config.toml
model = "model that predicts nearness at each pixel"
dataset = "small renderings of single solids in any pose"
train_examples = 98750
image_size = 32
crop_scale_min = 0.8
horizontal_flip = false
translate = 0.12
color_jitter = 0.2
output_stride = 8
arch = "swin"
norm = "layernorm"
norm_position = "res_post"
hidden_act = "gelu_tanh"
mlp_ratio = 2
head_dim = 64
fused_qkv = true
bias = "all"
qk_norm = false
layer_scale_init = 0.01
parallel_block = false
inner_norm = false
drop_path = 0.05
kv_group_size = 2
patch_size = [2, 2]
depths = [4, 8, 4]
widths = [64, 128, 256]
loss = "mse"
targets = "nearness"
init = "torch_default"
optimizer = "nadamw"
learning_rate = 0.0011
beta1 = 0.9
beta2 = 0.99
eps = 1e-08
max_steps = 18600
batch_size = 64
epochs = 12.1
lr_schedule = "cosine_restarts"
final_lr_fraction = 0
warmup_steps = 550
weight_decay = 0.3
Rows from block 10 of a small model that predicts nearness at each pixel, named by matrix and row number. Rows with one number belong to one neuron. Each number is 128 + 32 x the weight over its row's rms, rounded and kept within 0 to 255. All counts start at 0.
Before each neuron's rows are labels from the 100 images, of 14976, where the neuron reaches its highest value: "strongest on" is what is common among them; "colour at peak" is the nearest of a few named colours to the mean colour under the peak. Only what is clearly more common there than usual is listed. The data: small renderings of single solids in any pose. In brackets: how many of the 100, against the usual share in percent.
# fc1: MLP up (model.blocks.10.mlp.fc1.weight, 256x128), inputs 0-63
# fc2: MLP down (model.blocks.10.mlp.fc2.weight, 128x256, transposed), outputs 0-63

strongest on: red (45 vs 8.8); orange (32 vs 8.3)
colour at peak: brown (66 vs 29.2)
fc1.134 [121 132  95 149 136 179  65 159 115  48 169 116  93 130 179 182 127  45 128 170 166 140 102 160 151 160 168 130 109  85 106 139 104 160 141  87 123 155 172 119 112 148 124 125  82 127 189 106 129 121  65 110  78 116 120 137  37 126  86 116 153  93  66 129]
fc2.134 [102  87 159 108  52 129 126 151  86 144 154 150 131 128 153 160 151 194 129 133 149 146 130 194 119 122  89 149 142 132 143 116 130 146 115 154 130 145 106  95 114 167 156 139 122 183 103  87  68  91 105 139  97 158 208 133 129 103 108 145 125 104 171 187]

strongest on: orange (46 vs 8.3)
colour at peak: brown (64 vs 29.2)
fc1.144 [110  89 113 169 152 138 157 146 140 139 155  93 109 128 157 191 171  97 125 148 112  88 134 127 138 163  92 145 101 117 163 216 158 142 142 126 128 124 160 108 114 124 112  64  74 125 124 132 196 187 122  84 181  95 106  77 130 155 150 124  86 116  94 109]
fc2.144 [119 115  78  98 123  56 122 133  97 105 122 127 102 160  97 171  91 119 182 174 176 141 121 177 126 121 150  90 153 181 130 143 123 115 134 142  73 161 133 119 105 119  97  76 144 126 116 118  47 140 120 110  89 158  60 128  93 131 123  96 146 135 101 160]

strongest on: yellow (29 vs 8.2)
colour at peak: black (71 vs 14.5)
fc1.188 [111 157 157 122 121 135 150 148 144 116 138  82 118 113 113 170 117  84 136 171 111 119 124 142 122 126 142 132 115 135 149 141 104 189 123 135  92 110 204 135 125 103 106 106  90 122  74  92 103 131  74 119 121 126 131 128 153 120 133 135 136 100 102 172]
fc2.188 [154 138 145 127 137 149  91 131 114 105 137  95 134 123 146 126 124 158 153 189 131 125 162 141 161 116  92 147  30 102 122 104 159 120  67 101  81  86  86 141 100 240 116 163 150 103  99 132 142 140 110 152  92 115  89 148 180 193 111 120 100 129 172 131]

strongest on: orange (47 vs 8.3); red (44 vs 8.8)
colour at peak: grey (61 vs 30)
fc1.197 [117 173 212 116 145 109 156 135 204 124 100  97 149  47 120 123 137 113 119 137 101 161 124 107 147 134 159 157 141 136 149 129 124 135 134 144 130 165 170 153 101  37  99  97  85 116 146 128 108 136 101 151 136 191 124  82 142  79 131 119 133 109 101 176]
fc2.197 [162 169 121 126  82 133 102 160 147 122 180 120 113 172 108 196 163 180 128 169 118 105 143 151 180 145 120 145 101 129 148 106 131 116 119 163  84 127 127 157 106 125 135 129 104  65 115  94 108 135 136 165  90 167 135 124 179 182 107 146 170 133 201 211]

strongest on: teal (25 vs 8.2); black (25 vs 8.6)
colour at peak: brown (72 vs 29.2)
fc1.141 [143 101 134  86 144 186 132 140 163 194 150 159 159 130 149 126 195 112 104 133  79 102 129 152 148 109 141 116 188 147 125 110 153 110 139 155 151 133 134 118 101 145 125  89  97 122 158 153 120 130 189 104 163  57  86  87 138 147 180 173 179 114 189 121]
fc2.141 [116 101 135 100 136  71 125  48 128 108 162 139 146  99 147 171 103  94 196 150 105 162 176 192 105 154 115 120  95 165 123 117 149 161 120  54 145 103 116 120 148 112 118 166 138 137  84 122  72 125 165  79  87  94  47 132 114 137 124  90 155 182  70 135]

strongest on: teal (49 vs 8.2)
colour at peak: brown (64 vs 29.2)
fc1.92 [122 106 121 134 132 173 104 118 131 109 109  94 107 140 158 184 136 112 138 173 178 113  78 118 149 152 100 144  70  90  54 139 138 126  88  93 124 148 182 106 179 165 144  94 107 162 140 164 160 139 125  89  55 117 108 160 133 155  97 112 156  66 121 128]
fc2.92 [129 167 117 118  62 128 142 189 142 124 175 151 117 182 127 116 141 125  58 137 116  81 102 125 137 180 117 140 145 155 151 108  96 178 131 130 184 124  93 103  88 131 145 129  96 159 134 109 132 127 106 166 109 113 170 149 153 129  40  96 140 126 213 144]

strongest on: green (44 vs 8.3)
colour at peak: black (38 vs 14.5); green (35 vs 5)
fc1.91 [111 140 199 114 123 139 153 120 122 178 153 111 113   0 197 140  87 106 131 125 125 150  73 161  88 110 127 147 163  92 120  95 131 135 142  93 144  93 145 131 130 120 106 118 117 111 154 113 108 106 213 135 159 129 144 100 131 110 128 148 126  63 136 123]
fc2.91 [109 106  93 123 153 100 148 100 107  83 127  80 143 107 103 113 113 101 105 147  92 145 128 103  84  99 169  88  80 120  90 114 107 123  74 135  71 101 110 109 160 227 120  88 113 108 125 107  94 131 130  96 134 126  54 109 109 194 120 109  96 134 118 130]

strongest on: green (37 vs 8.3)
colour at peak: black (33 vs 14.5)
fc1.77 [109 155 193  89 127 124 136 132 157 147 176 147 129   7 191 105  87  93 143 105 129 141 125 154 102 119 117 131 161 103 155 104 125 182 152  97 149  77 132 165 113 105 132 148 124  90 131 132 125 133 189 113 135 126 157 137 156 108 122 173 146 100 100 107]
fc2.77 [ 98 110  78 128 160 102 135  66 115  73 135  61 121  73 104 131 111  98  97 101  96 146 136 103 114 120 155  90 126 108  96  79 104 113 118  96 134  83  98  99 129 172 128  86 121  94 108 120 105 128 128  78 109  93  80  84  97 194 109 107 117 132  93 117]

strongest on: green (28 vs 8.3)
colour at peak: pink (32 vs 9.1)
fc1.147 [ 98 120  35 113 162 119 110 125 168 115 169 133 146 139 109 114  83 102  62 147 155 144 145  92 163 134 100 138  94 108 147 125 177 117 131 112  65 100 148 191  92 112 164 118 119  62 116 157 133 124  79 104 112  56  87 140 214  94 139 136 152 105  77  95]
fc2.147 [ 97  56 116  94 133  99  72  93  97 129 124  74 104  63  97 113 127  94  88 137 142  92  94 105 107 101 143 106 138  88 101  90 105  85 127 121 128  95 129 180 127 153  79 107  81  52  83 118 103 121 100 109  91 117 101  97  81 175 119  90 118  87 129 150]

strongest on: blue (40 vs 8.1); teal (40 vs 8.2)
colour at peak: black (87 vs 14.5)
fc1.19 [138 114 139  89 139 154  95 144 135  95  68 132 119 139 119  84 154 196 150 159  90 173 180 145  71 113 180 141 135 164  95  67 112  85 103 125  97 159 128  95 129 159 150  95 104 135  90 162  59 174  86 160  68 127 140 111 120 144 123 122 159 105 130 119]
fc2.19 [133 114 117 136 134 144  86 120 167  91 159 156 131 122 132 162 181  75 104 109 106 119 160 134 180 167  55 130 161 106 178  90 106 143 118  88 158  77 122 134 101 113 125 127 138  88  90 102  95 129 146 180 134  66 112 100 191 118  84  90 154 157 127 107]

strongest on: green (40 vs 8.3); yellow (33 vs 8.2)
colour at peak: black (38 vs 14.5)
fc1.251 [115  96  47 115 136 132 130 126 167  93 145 118 129 156  24 128 133 114 125 149 142 143 106 114 146 126 165 137 115 122 154 128 116 165 132 112  82 135 156 140 107  73 154 137 115 127  93 119 108 109  43 130  66 104 122 115 160  99 128 145 140 107 100 141]
fc2.251 [152 120 132 121 124 129  99 119 110 109 126 101 130 124 137 130 102 123 148 200 143 108 137 134 116 107 113 127  37 119 102  93 146 125  60 120  98  94  89 112 123 255 108 143 106 110 108 117 111 113 128 152  71 122  69 134 155 193 103 127 115 128 168 146]

strongest on: blue (90 vs 8.1)
colour at peak: white (51 vs 4.1); pink (33 vs 9.1)
fc1.95 [128 107 104 123 184 106 117 104 157 163 103 198 121 104 108  86 154 186 119  49 143 148 114 112 116 100 127 146 165 102 133 121 170  99 137 130 147 169  78 135  75  96 143 148 164 125 161 161 149 141 170 127 124 134 157 107 128  66 121 138 140 109 146  79]
fc2.95 [160 172 157 127  29 143 109 157 124 154 109 103 123 147 133 108 103 119 145 195 160  94 122 136  92 104 118 149  39 121 133 136 154 121  89 118 105 157 138 164 135 193 123 150 127 132 128 144 179  84 137 145 137 131 106 145 180 167 120 113 102 122 139  78]

strongest on: teal (30 vs 8.2); green (27 vs 8.3)
colour at peak: grey (61 vs 30)
fc1.22 [ 44 134  92 130 207 110 170 107 216 160 151 166  97 124 135 137  78 130 128 119 159 132  80  97 105 124 104 135  98  97 174 158 205 104 110 122 122 123 129 161  70 105 137 124 117  81 157 144 164 138 119  92 116  84 129  67 183 114 130 110 147  96 148 115]
fc2.22 [ 93 109 116 134  56 120 114 153 151 134  95 153 141 127 127 116 117 129  97 185 170  98  94 116  88  88 171 133 115 129 139 129  82 115 109 139 112 193 135 195 126 112  97  96  85 138 129  93  76  80 124 160 143 174 158 122 121 132 129  92 163 122 150 119]

strongest on: grey (30 vs 8.5); green (29 vs 8.3)
colour at peak: green (28 vs 5)
fc1.40 [115 110 153 121 116 108 154 149 182 150 166 151 160  86 156  99 110 117 137 165 194 127 133 124  95 158 141 123 102  90 139 161 149 161 148 117  58 103 164 232  86 134 146 118 122  91 117 123 150 144 151 104 124 108 106 109 158 114  95 165 158 105 135 120]
fc2.40 [107 104 102 140 129 113 125  67  87  74 167  80 140 114  88 148  89 172 107 109  61 148 148 128 113 129 156 127 172 106  89  90  96 139 177 111 123  66  53  68 172 131 113 110 142  69 117  98 130 120 135 163  66 127  66 105 168 210  99 141 127 137 100 100]

strongest on: red (50 vs 8.8)
colour at peak: black (60 vs 14.5)
fc1.166 [ 99  75 131 201 118 122 117 141 145 106 135 115  98 129 206 153 129  29 135 145 208 157  78 189 144 158 117 142 124 106 149 123 103 160  81 123 124 112 148  99 127 152 139  60 124  83 119 121 122  38 143 128 159 146  85 123 108 107 153 105 141 134 132 138]
fc2.166 [132 119 149  85 119 121 129 116 108 160 157 154 117 169 137 142  84  96 163 138 133 114 145 163 141  50 130 131 139 119 144  83 173  98  78  97 182  80  95 121 117 150  50 170 110 184 167  98 119 134 107  79 130 125 117 130 134 117 198  87  64 103 138 155]

strongest on: green (57 vs 8.3)
colour at peak: pink (62 vs 9.1)
fc1.66 [ 96 102  71 131 158 130 118 109 199 136 130 125 138 139 113 124 116 109  59 150 154 180 115  93 153 143 123 171  78 135 111 126 159 102 124 116  61 138 147 221 107 102 154  82  76  95 117 147  97  90  88 110 129 103  79 107 164  83 158 112 153 106  93 101]
fc2.66 [155  92 138  83 121  91  60 137 122 145 131  79  84  72 106 148  95 118 114 140 142  64  82 128  82  88 129 135 130  79  87  92 138  57 125 143 132  97 141 168 125 140  51 118  62  59  66 142 127 125 117 128  80 134  75 113 122 161 114  77 114  79 148 154]

strongest on: black (44 vs 8.6); grey (26 vs 8.5)
colour at peak: brown (69 vs 29.2)
fc1.52 [126 174 173 108  89 124 177 117 195 124 145 146 133 110 141 124 112 132 147  73 130 115 112 166  63 181 146  98  93  73 129  75 129 138 132 130 178  86 140 122 124 106 126 154 138 125 154  95  85 125 122  98 131 145 109 143 114  31 145 153  80  94 132 132]
fc2.52 [120 130  86 154 142  90 136 109 130 116 117 127 111 139 121 126 129  74  83 124 124 144 120  92 166 177 104  86  89  80  97  91 124 103  39 195 139 135 175  70  90 154 128  66  98 185 177 106 134 157 160  96 186 148 106  90  27 144 143 102 121 155 105 170]

strongest on: orange (30 vs 8.3); yellow (28 vs 8.2)
colour at peak: grey (67 vs 30)
fc1.32 [115 162 153 109 133 155  70 128 136 120 133 226  67 113 114 111  92  81  82 108 167 182 171 121 124 176  73 164 109 117 135 113 119 157  94 111 158 107 114 157 107  91 161 201 120 128 137 152 140 135  97  69 150 108 100 106 144  89 152 115 142 193 125 114]
fc2.32 [150 112 161 149 127 165 117 125 114 157  61 156 140 100 105 211 120 139 141 120 108 123 137 139 162 128 111 190 140 137 145 102 148 177 153 117 118 178 161 163 130  93 130 174 122  84 153 184 156 141 129 112 125 156 213 127  92 170 132 158 178 126  86 168]

strongest on: black (61 vs 8.6); grey (34 vs 8.5)
colour at peak: black (80 vs 14.5)
fc1.212 [113 141 138 139  97 107 191  88 164 143 183 157 154 109 146  79 162 140 174 165 136 143 139 138  94 154 167 144  99 112 129 123  95 134  77 135  72  96 159 144 102 164 124 108 140 106 105  86 128 112 126 171 136 122  67  65 198 123 127 194 125 114 186 120]
fc2.212 [109 105 131 116  91 120  74 104 118 116 133  83 111  96 123 115 115 165 125 110 114 124 145 140 153 106 135 140 177 114 140 133 132 139 197  74 154  97  77 102 169  55 131 153 165  65  89 127 127 118 102 171  76 108 135 144 170 174  92 176 110 103 115 116]

strongest on: green (40 vs 8.3)
colour at peak: black (40 vs 14.5)
fc1.127 [ 98 145  26  87 149 135 141 133 154  87 182 163 162 160  66  83  99 116 123 101 120 121 136  82 186 101 104 113 165 118 167 145 164 155 125 131 113  97 114 107  86  95 177 146 115  88 119 168 117 112  79 157  95  64 157 168 201  55 108 161 130 115 102  77]
fc2.127 [109 105 131 124 156 137 137 138  89 151 108 208 114 125 111  85  98 115 117 142 130 110 103  86  65  81 153 129 126 118 128 162 112 127 123 118  74 139 128 146 193 174 130 111 122  71 150 132 117 152 114 119 146 134 107 122 155 167 132 123 141 109  80  42]

strongest on: black (26 vs 8.6)
colour at peak: grey (64 vs 30)
fc1.237 [160 155 114 157 111 111 177 148 153 138  97 113 216 131 118  96  96 127 135 110 134 120 110 161  39  98  99 122  65 130 133 119  99 167 158 139 133 110 118 105  86 141 110  99 170 134 147  79  85 167 146  95 125 153 146 123 110 122 142 141  78  74  99 128]
fc2.237 [131 143 162 114 120 163 126 110  38 145 125 108 104 103 180  70 132  84 145  92  98 130 147 102 110 100  99 130 163  87 122 130 169 117  88 102 157 126 138   6 129 117 151 148 131 145 102 184 142 137 109 124 151  68 138 149  92 155 155 143 120  98 119 122]

strongest on: red (38 vs 8.8); purple (35 vs 8)
colour at peak: red (29 vs 0.6)
fc1.255 [112 114  43  82 161 140 131 145 168 111 154 118 100 139  73 124 141 121 148 115 105 126  89 118 164  92 135 114 167 135 162 142 135 157 154 112 134 143 127 122 119  31 153 171  87  98 127 147  91  97  96 155 104  68 185 141 191  78 116 188 161  96  98 131]
fc2.255 [162 160 143 147 182 150 137 161 125 156 130 182 138 171 134 171 162 147 145 178 132 147 128 148 152 168 158 141 107 154 166 151 149 147 113 167  73 189 179 115 128 116 144 153 134 149 156 152 153 161 155 146 162 151 158 147 143 125 148 159 177 150 139 133]

strongest on: yellow (31 vs 8.2)
colour at peak: black (34 vs 14.5)
fc1.65 [117 105 101 116 139 126 122 138 171  98 139 108 124 136  46 148 143 122 124 146 126 150 118 127 140 118 159 152 112 132 170 135 105 179 144 110  94 138 162 147 107  43 133 145 110 128  90 111 105 116  49 122  87 118 131 102 148 101 135 145 146 128  93 160]
fc2.65 [169 133 142 127 125 144  79 122 108 111 146 101 128 131 144 140 131 136 152 208 132 120 146 144 148 128 101 150  45 115 131  96 173 137  61 129  88  92 101 107 102 235 117 168 113 119  91 133 129 123 128 179  71 114  86 152 177 192 115 148 136 131 161 171]

strongest on: orange (28 vs 8.3); blue (27 vs 8.1); yellow (27 vs 8.2)
colour at peak: brown (66 vs 29.2)
fc1.207 [121 118 124 106 141 129 106 103 133 111 142 212 158 107 122  39  89  70 116 102 128 137 177 104  93 128  92 140 135 146 131  88 153 159 117  90 126 106 151 126 133 127 209 154 137  99 160 158  89 126 127  92  95  69 134  90 142 127 171 133 128 110 134 112]
fc2.207 [162 164 101 122  62 168 134 165  54 101 144  98 127 153 105 171 136 131  88 157 127 100 123 132 110 130  81 127 135 108 145  92 113 102 130 150 128 138 125 120  74 135 108 136  83 115 133  73 142  71 136 145 121 152 140 143 154 165  56 110 151 145 151 108]

strongest on: orange (37 vs 8.3); red (32 vs 8.8)
colour at peak: orange (29 vs 0.7)
fc1.36 [111 131  58  80 118 144 133 115 118 120 218 191 130 115 155 100  93 113 102  76 108 124 113 133 128  85 104 118 182 128 128 111 128 147 148 103 137  53 116 157 126 134 163 188 149 105 120 110  82  97 161 124 109   8 151 163 212 117 155 164 144  86 136  76]
fc2.36 [116 115 137 162  85 137 146 145  86 119  90  63 158 135 130 125 125 187 146 204 159 145 168 132 164  93 162 140  52 155 116 155 128 133 138 133 108 156 120 196 158 147 142 135 146 108 150 135 138  97 142 121 137 158  99 133 154 213 146 166 118 153 187 132]

strongest on: yellow (52 vs 8.2)
colour at peak: brown (67 vs 29.2)
fc1.235 [144  90 141 160 150 149  91 126 140 174 118 141  86 156 114 135 250  99 135 144 146 112 136 221 116 137 116 112 106 143 130 139 152 113  93 112 130 121 114 141 121  73 139 162 101 118 124 168  87 130 117  79 160  71  75 140 171 152 110 126 167 187 130 119]
fc2.235 [ 87 125 115 197 138 126 146  94 114  78  93 154 155 116 114 153 160 123  93 115 148 125 151  63 153 122 152 117 144 128 132 133  51 130 128 186 123 179  86 138 131 145  97  87 130 174 144  73 104 103 130 109 157 181  37 102  99 129  88 121 111 179 118 185]

strongest on: black (47 vs 8.6); grey (36 vs 8.5)
colour at peak: black (61 vs 14.5)
fc1.122 [123 175  99 148 100 104 190 117 190 113 199 112 176 132 137  68 111 124 165 163 124 138 150 120 123 104 163 134 114 177 139 131  91 116  83 115  93  84 134 129  84 142 133 126 137  91 120  98 116 124 129 190 157 113  96  79 217 139 131 200 112 108 172 112]
fc2.122 [149 140 143 103 119 146 119 155 105 128  60 108 102  97 137  90  96 193 152 101 122  96 135 112 121  96 156 128 169 110 106 167 144 122 199 106 153 151 130 131 162  27 134 142 143  69  96 166 151 141 102 115 135 132 164 124 151 133 150 153  78 100 119 103]

strongest on: red (58 vs 8.8)
colour at peak: grey (70 vs 30)
fc1.159 [166 147 173 140 154 133 104 129 177 136 106 165  84 113 142 178 141 122 116 144 178 231 122 123 135 155  54 210  75 126 143 119  81 144  65 125 119 115  95 141 115  89 103 103  94 194 132 159 127 141 109 104 126 160  99  46 106 104 119  96 124 167 109 131]
fc2.159 [135 113 152 105 176  90 110 117 102 162  72 188  73 110  87 177  97  72 113 109 112  82 105 116  91 104 141 175 149  96 129 103  99  95 121 141 125 171 180 146 136 128  83 117  88  54 112 155 144 143  82 128 110 153 112 123  85 134 101  61 154  88 124 143]

strongest on: green (27 vs 8.3); red (27 vs 8.8)
colour at peak: brown (62 vs 29.2)
fc1.14 [122 102 128 179 124 162 116 149 129  66 130 121  72 114 177 189 181  69 135 173 147 144  93 181 115 144 139 143 110 100 104 165 131 137 141  96 119 136 176  86 127 142 148  82  62 117 137 122 110 133  73  95  46  81 115 109  99 161 100 112 153  99  79 119]
fc2.14 [131 112 138  85  32  99 113 155  87 151 153 151 129 144 109 142 129 161 109 164 172 128 127 139 154 148  72 150 148 108 148 136 111 130 125 162 115 163 128 101 110 184  84  97 116 130 152  96  61  87 143 166 103 152 172 166 126 108  80 108 151 115 180 201]

strongest on: blue (84 vs 8.1)
colour at peak: white (62 vs 4.1); pink (32 vs 9.1)
fc1.243 [117 107  90 128 197 111 149 103 163 187  97 184 128 109 113  93 152 184 127  49 133 146  88 106 111 106 138 137 144 112 126 136 167  93 134 121 148 179  93 141  89 101 139 127 139 120 161 144 134 134 170 120 122 129 153 120 146  70 131 137 128  84 151  77]
fc2.243 [177 173 154 124  54 143  91 190 122 149  92 106 120 151 137 117 128  95 143 202 168  78  94 129  97 110 126 157  41 126 137 137 152 109  70 154 108 171 164 161 112 199 116 130  97 140 111 155 170  91 117 144 138 138 101 159 161 167 128  90 109 111 168 100]

strongest on: red (43 vs 8.8); orange (29 vs 8.3)
colour at peak: black (43 vs 14.5)
fc1.86 [ 89 117 129 101  99 206 153 129 174 122 110 100 122 134 162 166 144  87  86 189 108 162  75 133 163 100 102 167 136 131 129 115 119 102 119 146  48 113 159 187 143 146  97  74  64 144 101 122  96  97 137 183 107 140 149  90  79 114 129  78 152 110 138 141]
fc2.86 [191 145 160 114 204  98  89 186 124 137  85 151 105 114 131 205 115 133 145  94 147  73  89 168  89 120 134 174 141 113  95 100 137  80  97 161 166 158 171 148 106 109  80 119  63 104  98 157 161 176 119 126 114 163  92 153 127 119 123  44 111  96 196 153]

strongest on: black (26 vs 8.6)
colour at peak: grey (74 vs 30)
fc1.250 [ 63 139  84 137 205  95 167 109 213 162 145 158  91 119 136 139  91 140 131 130 158 133  76  86 112 123 112 136 107  91 173 161 194 100 103 133 121 127 121 140  72 108 140 130 118 102 174 138 180 139 119  99 105  92 141  78 185 117 129 121 138  92 145 128]
fc2.250 [120  99 124 157  70 123 114 159 153 118  84 173 167 126  98 109  98 124 121 174 189 108 101 126  74  87 178 120 105 148 102 126 102 118 102 134 112 191 125 204 119 113  96 107  89 135 136 105 104  73 137 141 144 178 131 148 137 127 131  70 143 130 159 124]

strongest on: blue (27 vs 8.1); orange (25 vs 8.3)
colour at peak: brown (60 vs 29.2)
fc1.13 [134 160 142 106 101 123 170 102 166 131 155 187 122 105 121  66  68 121 141  86 153 128 177 103  96 194 119 120 104  56 146  61 161 153 123  91 147 114 171 124 122 103 175 170 165 107 151 160  91 121 113  97 121 116 113 139 142  57 132 163  72  89 116 108]
fc2.13 [129 149 102 166 158 141 142 137 101  80  97 114 128 154 144 149 147  92 130  97 115 162 128  82 165 189 122  86 120 122 124 101 123  91  72 161 130 155 154  68  42 120 158  88  99 189 159 125 146 114 149 105 170 111 163 127  79 148 142  99 128 160 122 175]

strongest on: yellow (75 vs 8.2)
colour at peak: pink (35 vs 9.1); white (31 vs 4.1)
fc1.7 [147 112 137 115 189 112 112 148 199 117  99 135 138 135  43 107 140 136 138 102 126 157 133 130 115 117 153 147 104 147 140 132 118 129 113 115 135 182 121 125  88   6 141 118 121 106 127 124 110 134  96 111  98 143 129  94 115  39 122 120 146 113 128 157]
fc2.7 [182 191 138 146 101 131  87 170 167 157 147 136 107 164 131 193 173 113 130 211 129  98 105 171 163 161 145 148  64 132 165 116 155 130  84 199  86 164 184 126 110 159 140 140 110 117 105 117 163 146 133 153 138 162 129 138 139 153 123 127 179 126 159 197]

strongest on: black (29 vs 8.6)
colour at peak: brown (61 vs 29.2)
fc1.34 [162 128 101 159  75 106 175 130 200  93 123 136 211 120 113  65 122 131 130  87 121 109 158 146  53 113  95 101  71 140 143 120 106 194 133 102 170  95 125 110  85 125 142 144 148 118 170 123  98 151 122 103 113 128 126 137 134 113 163 134 107 102 100 126]
fc2.34 [ 60 104  82 169 118 128 160  66  84  83 150 152 150 170 161 128 181  67 104 126 147 172 154 102 162 162 114  70 121 148 142  91  95  89  73 124 110 130 118  74  94 149 144  96 146 188 169 100  82 114 150 103 177 114 146 114  56 134 151 109  89 167 153 116]

strongest on: red (31 vs 8.8)
colour at peak: brown (60 vs 29.2)
fc1.208 [105 132  60  82 135 157 147 125 195 124 157 103  78 142 126 151 145 129 150 132 103 110  68 151 140 112 127 106 131 101 109  77 135 144 136 128 136 132 127 160 143  70 147 143  56 143 147 106  68  59 121 173 151 125 125 112 148  62 153 192 157  68  95 102]
fc2.208 [135 144 106 154 195 146 165 146 106 110  68 180 141 158 114 132 149 164 118 121 109 142 122 113 168 176 136 115 175 155 155 126 111 131 177 138 110 195 147  94 136  85 172 102 146 149 167 143 123 178 148  87 155 166 181 119 138 128 138 150 134 156 133  90]

strongest on: yellow (88 vs 8.2)
colour at peak: pink (25 vs 9.1)
fc1.163 [145 112 155 113 173 114 110 157 190 106 104 121 142 129  51 130 140 129 142  99 117 155 132 131 125 114 157 148 113 152 146 127 113 144 124 127 148 182 134 126 101   0 128 130 117 108 127 117 102 130  87 113  94 142 132  85 117  52 123 128 151 129 120 170]
fc2.163 [175 186 126 153 113 135  93 154 159 146 154 131 113 168 126 189 179 106 119 208 128 122 128 162 187 178 131 149  70 131 179 111 152 146  80 197  89 156 180 128  93 154 151 134 123 126 122 113 154 149 128 163 148 148 138 136 136 155 117 144 178 141 153 215]

strongest on: red (37 vs 8.8)
colour at peak: grey (86 vs 30)
fc1.168 [148 159 125 127 151 123  71 106 120  74 155 144 163 124 123  72 132 115 124 116 105 117 186 119 202  56 129 118 181 184 146 147 153 134 104 105 113 113 130 106  75 140 168 147 122 146 131 210 161 129 123 209 152 123 169 141 146 134 115 131 128 152 136 121]
fc2.168 [174 154 128  95 169 118 144 140  39 133 166 121 106 148  90 140  77 170 131 127  65  90 144 131 107 145 137 116 162 112 101 133 146  96 140 148 116 125 128 106 214 104  84 136 109  58 140 149 159 186 163 107  97 131  70 102 164 184 140 134 119 118 122 110]

strongest on: black (50 vs 8.6); grey (26 vs 8.5)
colour at peak: black (51 vs 14.5)
fc1.121 [ 87 124 165  56 118 192 173  89 183 133 181 131 119  85 150 132 190 157 174 113  93 124  85 150 137 115 164 118 133 122 107  86 133 147 124 137 121 100 192 158 157 114  94 132 123 161 112  87  93  90 132 177 134 138  85  99 115  71 129 196 152  97 130 136]
fc2.121 [124 120 110 118 224 104 101  73 129  91 125  94 139 124 128 137 131 115 126 108  81 177 138 128 183 181 108 122 145 115 111  45 125 137 104 119 155 100 106  94 117 107 162 105 104 127 142 117 107 170 158  83 130 137 132 132  84 158 118 102 144 159 112 197]

strongest on: yellow (72 vs 8.2)
colour at peak: brown (61 vs 29.2)
fc1.113 [107  85 136 184 130 138 112 161 126  62 120  90  86 131 161 149 125  30 120 136 164 122  96 160 135 184 137  93  66 137 131 112  73 169 135 119 142  96 104 120  94 128  99 101  69 104 161 121 140  90 117 141 181 198  76  79 102 103 130 126 133 144 129 133]
fc2.113 [113  87 147 122 131 153  98  96 114 142 185 157 136 162  96 184 112 150 165 158 152 129 134 209 148  80 105 145 147 117 171  74 154 118 109 115 120  86  80 132 129 107  42 165 127 167 144  71  95 123 127  88  91 143 107 145 174 103 142 126 161  73 101 152]